{
  "weight_standardization": false,
  "kernel_size": 3,
  "stem": "single",
  "optimizer": "muon",
  "adamw_lr_other_params": 0.00094,
  "batch_size": 128,
  "adamw_weight_decay_other_params": 0
}
Rows from block 5, named by matrix and row number. Rows with one number belong to one channel. Each number is 500 + 50 x the weight over its row's rms, rounded and kept within 0 to 999. All counts start at 0. Numbers have three digits each. After the name is the row's rms in percent of the matrix's.
# convs0: first 3x3 conv, stride 2 (model.blocks.5.convs.0.weight, 192x112x3x3), inputs 49-55, a 3x3 kernel for each
# convs1: second 3x3 conv (model.blocks.5.convs.1.weight, 192x192x3x3, transposed), outputs 49-55, a 3x3 kernel for each
convs0.82 100:527496507492447473519462410550499575520523514465517522579510594468536620449506648437468576459489505513486443553519452507461438467500406494520470502492576476429550504502493492494541460442475
convs1.82 093:578475452541493468559527499502462476471467442482465453535486415545565496540574533442438464476501525561544425570511550463454542517529691450452492446436452505413461445518489496481434441469427
convs0.83 100:455476512496482490479487469511509517501520561441485445483554481452476457484438469429456474516463519523488535453478428514531492558521483566571468600540478553601640445450514454485498472458460
convs1.83 088:500449505554557494579601494536535367581570489586537498508541496473437471503440458496487477507463504516466519487384410432415417484427436468492453430431489499477525573493550512471526498464496
convs0.84 099:541588551554580562503481488548499437549487500500491512399412405536519483587659590491491446448487475382423439451544571452509518423454460472450451494538445486530560573551540513500503430518473
convs1.84 126:485471476534500520567466523441438466512414449537525478430501470430498475486417370493483447468491492463483546579471566520441574523478586526466536558555489486539497461511575425529515515482492
convs0.85 102:495511412590505563542518541486490419512491538493438542558539550586596509515561558459491522470479538488494527499513524459544525554576534575463514490538632513576653457471511473478555493463553
convs1.85 109:432502453464492390433415453442479495507447519554495517450495452515537441503520454486444458489431413526483411461442469523485539471487477479497474636506533577523468470490430541526460527500526
convs0.86 101:496472472382461453379436487504549574520536526527536528521508533529504477615520515525554527436509503443568542496510471562520537557595552493545620552543611615559625558522496521499497645522551
convs1.86 113:503489458545480459503485514584479456525545451547521471425457468500472468487500391417417380390489416357361324385394470420392434474430463451448581450478504488449474493575492446455439441389443
convs0.87 098:501419480465459485526515481454444476507493409560575505509623575514567647389496547576526489513488506484442464544537623427430442528492460574699607521646583439497511511515517584532514530562593
convs1.87 086:615534479481507472559491498463446441501473432503432430550468474473484497467470465447514494515380435514448353580500565487460489478427568443510545548520483484464499496435500447473500484479490
convs0.88 099:491539500476556528505516524539522533533515552516521516481421401549458453559519506469487489524506474458484479531535531520486589467504520544537466558607561568629509547589511554527538473434477
convs1.88 086:394432500453542550445493532675568557577540551517493523571585561532593619529562531416437469441427437470455465425443487477473514480441525483539556564522540580517472463458479475488527507431487
convs0.89 098:609640519539552507487479473507454435490507483427432406572500509561440520606525564503476510513550475511564484442476501478535523579571546469459464457520473412460472594602560534540521466572474
convs1.89 101:500391472449455471476489543506498559523517530524478468528489512476419468592549530452435468469430417441435406407421459426410459448432538518513537525553489476503478468390485431466502474479543
convs0.90 090:545494428512520457504458432479514534561554549471495525457507522503427478570494498480527543448514517486530519550507495556517524584553537509418513523446490583525484462512475512544542416474494
convs1.90 089:502460505511487524506533505580577532543552493551504477533509479493567533475551529463472474485513509495521461458427436479417389470458444521519552483465568514546576472529503514469560538498485
convs0.91 100:620618556501553490449391428527542464542604546539545545402412453472488551547609702471553613504457573519461560488576553533554513497469447467477518485483510505553531511524550495492475416384465
convs1.91 104:525529474603486459544491497419429513475512499494436476412531525532477472491507516474491466516482452509458492539466469452492557512558554475525543465440463454484497494511436509507420578469445
convs0.92 107:461453377470468438492445474491459496473427405422410430495515541477480515458477479546519416539516425527457447467420448474501500505447529477621513540596614536489501468423433499460431536447471
convs1.92 115:470519550439514562450533521463458421527501460508487470523555499434486474460473437519479495441372509463414583490483434478514487464486435465435488451433500450425473467484462469559468507591446
convs0.93 096:445556452493490504458437468419470471409414512487568547415482525413490527436507623571512484526527547548480523575515527500548544582594605507527501503543483582611559587586544523450529503441472
convs1.93 082:529502517439498496453447492497455526686451413689510543561529397565601488472480509497457521463478500519493472508497552503463479484523571472528538479503511484496497435446562494393534462382403
convs0.94 109:499459480516470452544509454449511544464502547411450540548518481478560521505545488453508571454468518471451499557511457535557540472504545532534484474456469445478517417518561392506621430457632
convs1.94 118:527539524576428487573552463594504402528493512542500519470473469465469408529501453556453487532390444544475460555518487566452432629483570499497477507503459557483507490508513474503556463520514
convs0.95 100:481556583466549560449435515443470526501436521480464496525561538589560470583603540476462501479456485438414433499525597470509546483497511488585491508548489457466481528442529545508544555574531
convs1.95 092:534469496515433504563496526535463531535467476566460558427395419484472478509474498429394436409407454422401482565498563508396482483520579547505556494434453496456436479445436460467433445499441
convs0.96 095:480467453460457430482517525500535483501510496430439576489504428517460398508407385505491453444481455469496578448466538444453560468509528460478523455467517445529518515467453454459479499511440
convs1.96 089:460412483504521481591521504491484527488463529477529472485593583447474548492446499465480469461511486508478516498466573508582524489582539545594547476537591493482487570539452537512490473503511
convs0.97 099:482474523534492475579517470663527543649539561561495530492503549486500479438388432539608546554581546457476457494596543474524499488504458526514502630563483433527477503604603484604568517519561
convs1.97 100:519523455519527434511456360448437473497467475498521467481456507559470524528493521523496415478450445464398443465472503457469505398476461540629522510577509523572538503458462448435548507463527
convs0.98 102:459508499464487460471511484481532568508524517469498556550546470539538547562520499482529482465479569586500553491544571515526529519471601476447434510425423540445475538534545517563525449515545
convs1.98 079:543546524532476556477431499476489443527496432472426379555538490530540524528509491431467473486465455466484491527512436586610525577615509499471522550433513544490458439395541479461494455415424
convs0.99 101:417516508454492492464531514478478503527487528497502478456522539503531552485562603505493538521509520496476490527495470514503507513537535532515500523509507562562519415473442418497520435478502
convs1.99 110:525534446489540509446470516499462533517467537462443435488453445462475503477509456535506524502498504562435534476503543498517530610530543523457490500451478507410510504499561476515495461532488
convs0.100 103:503518502493562517459512515691651570673635543628614523500519482542567550562537531532531471547514480531559524512526488620568474462485433527594554468527557457501525536560524590569516547538508
convs1.100 099:484522533472473556551502479504514422499650600474577521509467488534541527542547520502565571553607608537538488465442434520544505479548514570569509553613594519610582470473452450594458461462410
convs0.101 103:528492435433491423412503495432486464478490520454477447518515507518553566512491482464539540452421500439423512586476517514490493593584517368463501437485507506460527511552543532525536537511562
convs1.101 070:442456499511542520474539515486522509530507460505460496499513500478513469427483447488435491498488502481454502545529496463500474521498477518475525454439469450480462486486491454488498443501500
convs0.102 106:560630563510594514490543558583551497553471491503511462464423479432407476527453439523476505443420501485404467451477531448495525514607603521454567511514509533454461558577606482504591478473492
convs1.102 121:600605531501500460463461455604527489496528529433448488487457485514504500471457475566506556539524522530470464516474442556518494576449489540536503502472490514461497450528526446479521506532496
convs0.103 098:520463465551499550562551534436463512478478526571539558513558536469480561503507489441422458449492517559565636488471518500533581539613614526562511525510544464495447484510463662550539532542556
convs1.103 076:497429417554511432474486494474429516434486555502506584481594591398453493503483437405403490498439459554500512440472507477520449554575476465440477458478469526488455466493498487454423474457487
convs0.104 104:499426456494435511521487529541473406525492461490519488445474465483528481433503498542491502598456445553494490473483558450457583503513554530479480501529455614520474434478450489443414480506436
convs1.104 110:529545627473515620492464537471382499455423464494497530558537578506537570507518542507451423457410510464509540586460578460399498475468538541485545586511492514538535564497455538513437546482500
convs0.105 100:514500461457527531450499450480467495492447500495450456517504494577527528519531506486519542522529527534531585495497513491493544540508462461509464411500374462479431537534509498491444477513482
convs1.105 076:542553510518562474447507445558557502498597539498459473500445471525472489535516456496477453505543477425508460510524468518499460504501481422454510497538539535518543398439467408464531441446472
convs0.106 098:475446427435478407446455397553542526528560528540519523499488389515515454532542513445460493441468551510537528428459416470495472453505439513410481503458377543456391496527516515561548475531520
convs1.106 107:442450464492459448470395497535489508551559545483554465537535569533468509530455554538504557544519530603554542408447454422535499429435438594646563515574578487539545505469532529475504594570534
convs0.107 095:514522475451514458419468441554443495544459489550461473531512491503463434447416555552492517519485519446451467571545524553500495557501447447480541500525547555499578488447523461482592503506484
convs1.107 093:487478461524591472528461448460457493516476570566507471499551555469519543467509590501419407464444448504529526430462445445491447459474430509497504462470552502510535551585484586516447466439431
convs0.108 092:556469501520497492587593436503473538444516459507533556527466567442451495428458496521508534497542510477514533468435442485480471512478486553464481533472552492505592421559549506519558591562615
convs1.108 084:488332520450379487522557583492581511413476497445519394566658572512524603542616547488518498456473473457463519488477499536596569508568579511467463433483431488467449525489580523517558577516537
convs0.109 099:563523511487472435459476470572520522572511491487522534523564518520503542502526559504508509544539581581539554504531470520441478452433470424457500476519576463477567607547508533487484528499557
convs1.109 101:507494415546568410555547434479517518495443490477423562418470445454459451491474447473463448533469499513531522482501503416479491514494534454419476454412404496486528474499505494528443393418507
convs0.110 098:492490542450513562434418473471473462456473484490541508459509570475558600516588561565507472518479531442435524430461535418422543478433478466475586494462519528483560487583611456497586541525551
convs1.110 096:449461505375506480457435457467505457474472469469418459491594527488537501455456453531557495536585486494504460621515486640553474660550513549512470458425425501452457431481483454467471410394430
convs0.111 097:490512533398483479470501484493458439490499450523504519573508567490515492545438453658609482579558490535489476579503455486535452546562500502500508552499533625578581494499550449493597444519500
convs1.111 093:558607547501389463474443538403414449479451449461482457608525498509494522586467450471506488469483566476498452587623501553598560587606549442452442515518480484502518472531578419442512450480536
convs0.112 097:518588486574484513538464502509569544428485516443497554544482561433426526464477473538536513448426466472463544508467376528505517492529512587451537544510534568598523436546583452524530543538503
convs1.112 087:576493493452492478465403466522444440495404423523524462463498484431427446520502420521484473457465474506472450479383513489443484552550520523487539504469445455428464606530617598496535618520573
convs0.113 103:576529552576545551539509506497401400515411397591492411427500502448493488460484456548506440520556482499564458452479497478426534422441499487453425423476468460441484448432482521543633608624661
convs1.113 105:530530551465454457490529450526530501482578565487457521478532539470540620470507555581502493484465466481419553628545563467418495401457474517494527470445460340455446493483458434467440378490490
convs0.114 102:555539474473512479469531431464532512506509515474473486440440459456487502550550516483441466466429480418416453501451462499491475468505503553539516456525452387387456438487494490528460530519445
convs1.114 108:529559511509418473448419509481514520518482578519455503601618541521564566461456473429470468479513460500517521521525423508444433555454482606576502558635558443517421570416526643468492592481433
convs0.115 102:473511507556498431577523439569532562529461458446417433498546476507434496500395493526571453499461455515479455586503568574493493499443497525491550535444485452475449478471537457484493487420414
convs1.115 113:521583533438439491482498497576614466562542485587549568435413547452409487575523496513484505522529541533558530506439503444427442602457538490560461453479469472451452499476500473467509518503494
convs0.116 106:505464527548452470549469517521504546453500519442477496492450483500423546509473575426405496526431416540512520531494516524504466471501508490445436506438455483480417457454472431446498427458461
convs1.116 082:557455569556560606512562474546471436548494513574496440498512609441406456476430432498582458530505523478476553581542555529473473443472456480530553469504511451459449499451504549456491575557520
convs0.117 100:619598549473576573489535572491450441501518473535576547541512593501495492497505544556449517482449498496514502490528581454490523500535601402460512405414503462463586449484456535500520511530529
convs1.117 077:488462561497501556458525519427444453536520502582470425509424404489480446463411450481554474562541510439514540579623582530550501488492420413396484499473512482496495549452510550464549513513538
convs0.118 100:427511544441484563428499534449493490510475475502501495516597514549514474533502433555563446540539501554604572467507453476487495489486472438370383412374463516441439536529537403527528443430463
convs1.118 104:509440498508461441493541551452482476496517480473447500540504500426450510462386526451494447495488463516468411530506493468503460489531567476476475518573443527557471506536572477431531480430564
convs0.119 104:450469474507495474515479420546505483644600475521539522450505439514433446490472442541505500542514571519514548500531504588593504512528485520552483402455556455424434552622483633611516467504487
convs1.119 096:402459418450402367422405490491517515492523497495421414475371400513543508494559516457410430382469465525475423489559556488567602517514572554543521541598566472535549457494498448583481473490377
convs0.120 101:466449480521475457534506482481527526484494509503495533464512485480598484444544516442440426496503464573523499466511511587563563578495474527488560441567549507536549473469505498508536537498580
convs1.120 111:481442432474489453463430418494448407465501456458439407552571536531529586555623609434436426424425394441450422450480525497442500504444549575564607503423558491486542428472472450519541464480497
convs0.121 104:481426499552483454535466517463469494464442497511520527516515424565572490526518459508484528550532514596543548494483538463477478491478454514509531445557518478550468568503557564458504638509587
convs1.121 086:478409401488422401525452424485585606437508554350432465518607526510603542479602539455477480457487453480555481451525478479499525473536538525451445397407428447528558590477499490528510440458378
convs0.122 095:517481504420401439396459469560414501502453466498442429392505556387500494478545508539533548454521544500530478520495489485474413559478468525483473505463407541539457635575592537550604523566693
convs1.122 087:410445454485469480433405377495545479513537494494536527555475497540495483527443459563540481491464466534513488495509474489547522512565568505491461500451408390466368412403505403477507416447459
convs0.123 100:598547552477491493481418466599647709473558646553508585428482557483484523564520468556561607535551526554498512502620506574597583546602542470504490457489513534523483528520484448524486469484543
convs1.123 071:457499553499493470493485462491561448569538396529531416411512525436518541436531499468514517497565537539521572548545548525623574598544526525505436551579505546506499480473487469477472508407452
convs0.124 104:476468473475498508483539545560594608491524535480461461548561492584574521569525468474507443477509447444483451450474492422483498515557529478540505459481447466433507443446494505512531534618520
convs1.124 110:483509508462503563539538491469520483512485499519483470486535558489566578522526505475398497459384499456465461421460450436471467485427467527420443525475505541503500443452498528439448488497531
convs0.125 099:496430459536507482546569534441439445470519482476479491620545501513475430486453470527540575490522530476500513464487453506462507516494466390378412416405427466509535497528472547583489473539473
convs1.125 108:527506504483441442475491442487517467574469503581543484517495516501491472467479499552520539478425499526472535481444479486437471460485423510516492493541501487622523559508420530500546507481499
convs0.126 101:563546480526498525501431437454428434469493446512536522502513452444503479403452474448460511453473510483444542417495484475569479515529503428437427477475477400419417580565479544510476546537495
convs1.126 111:508467472471481445477533507577517531525577532491551549454502529448430505505467434482454501429436458567476457477441441466434542581474538501464507484493508474534545449448498526576499470524493
convs0.127 102:408442503450455536461403461448508522467467518472500541506483574465454510451518515560496465564600465558602568474492489492537522393442574469388441420471529481450520415471576462480520608532545
convs1.127 098:475501456504501560522523631432514513425525535416483477519471463562440445532518524464468459547514466498484505542529541505532520523562535428481428477542503517488603472521539488433487447398466
convs0.128 098:414385467490401484523467489515471544517517490531487492478440534487494542577524575537576555611548495568576519538504452584451535523474413376462419462472411463544451464425451504483494524520564
convs1.128 102:476440422489523511566521484519473483520426527491430411466398462402411451556494469558647550562594524530521436552524469541514536542538493471531527505544531431453447495600489416517474491516509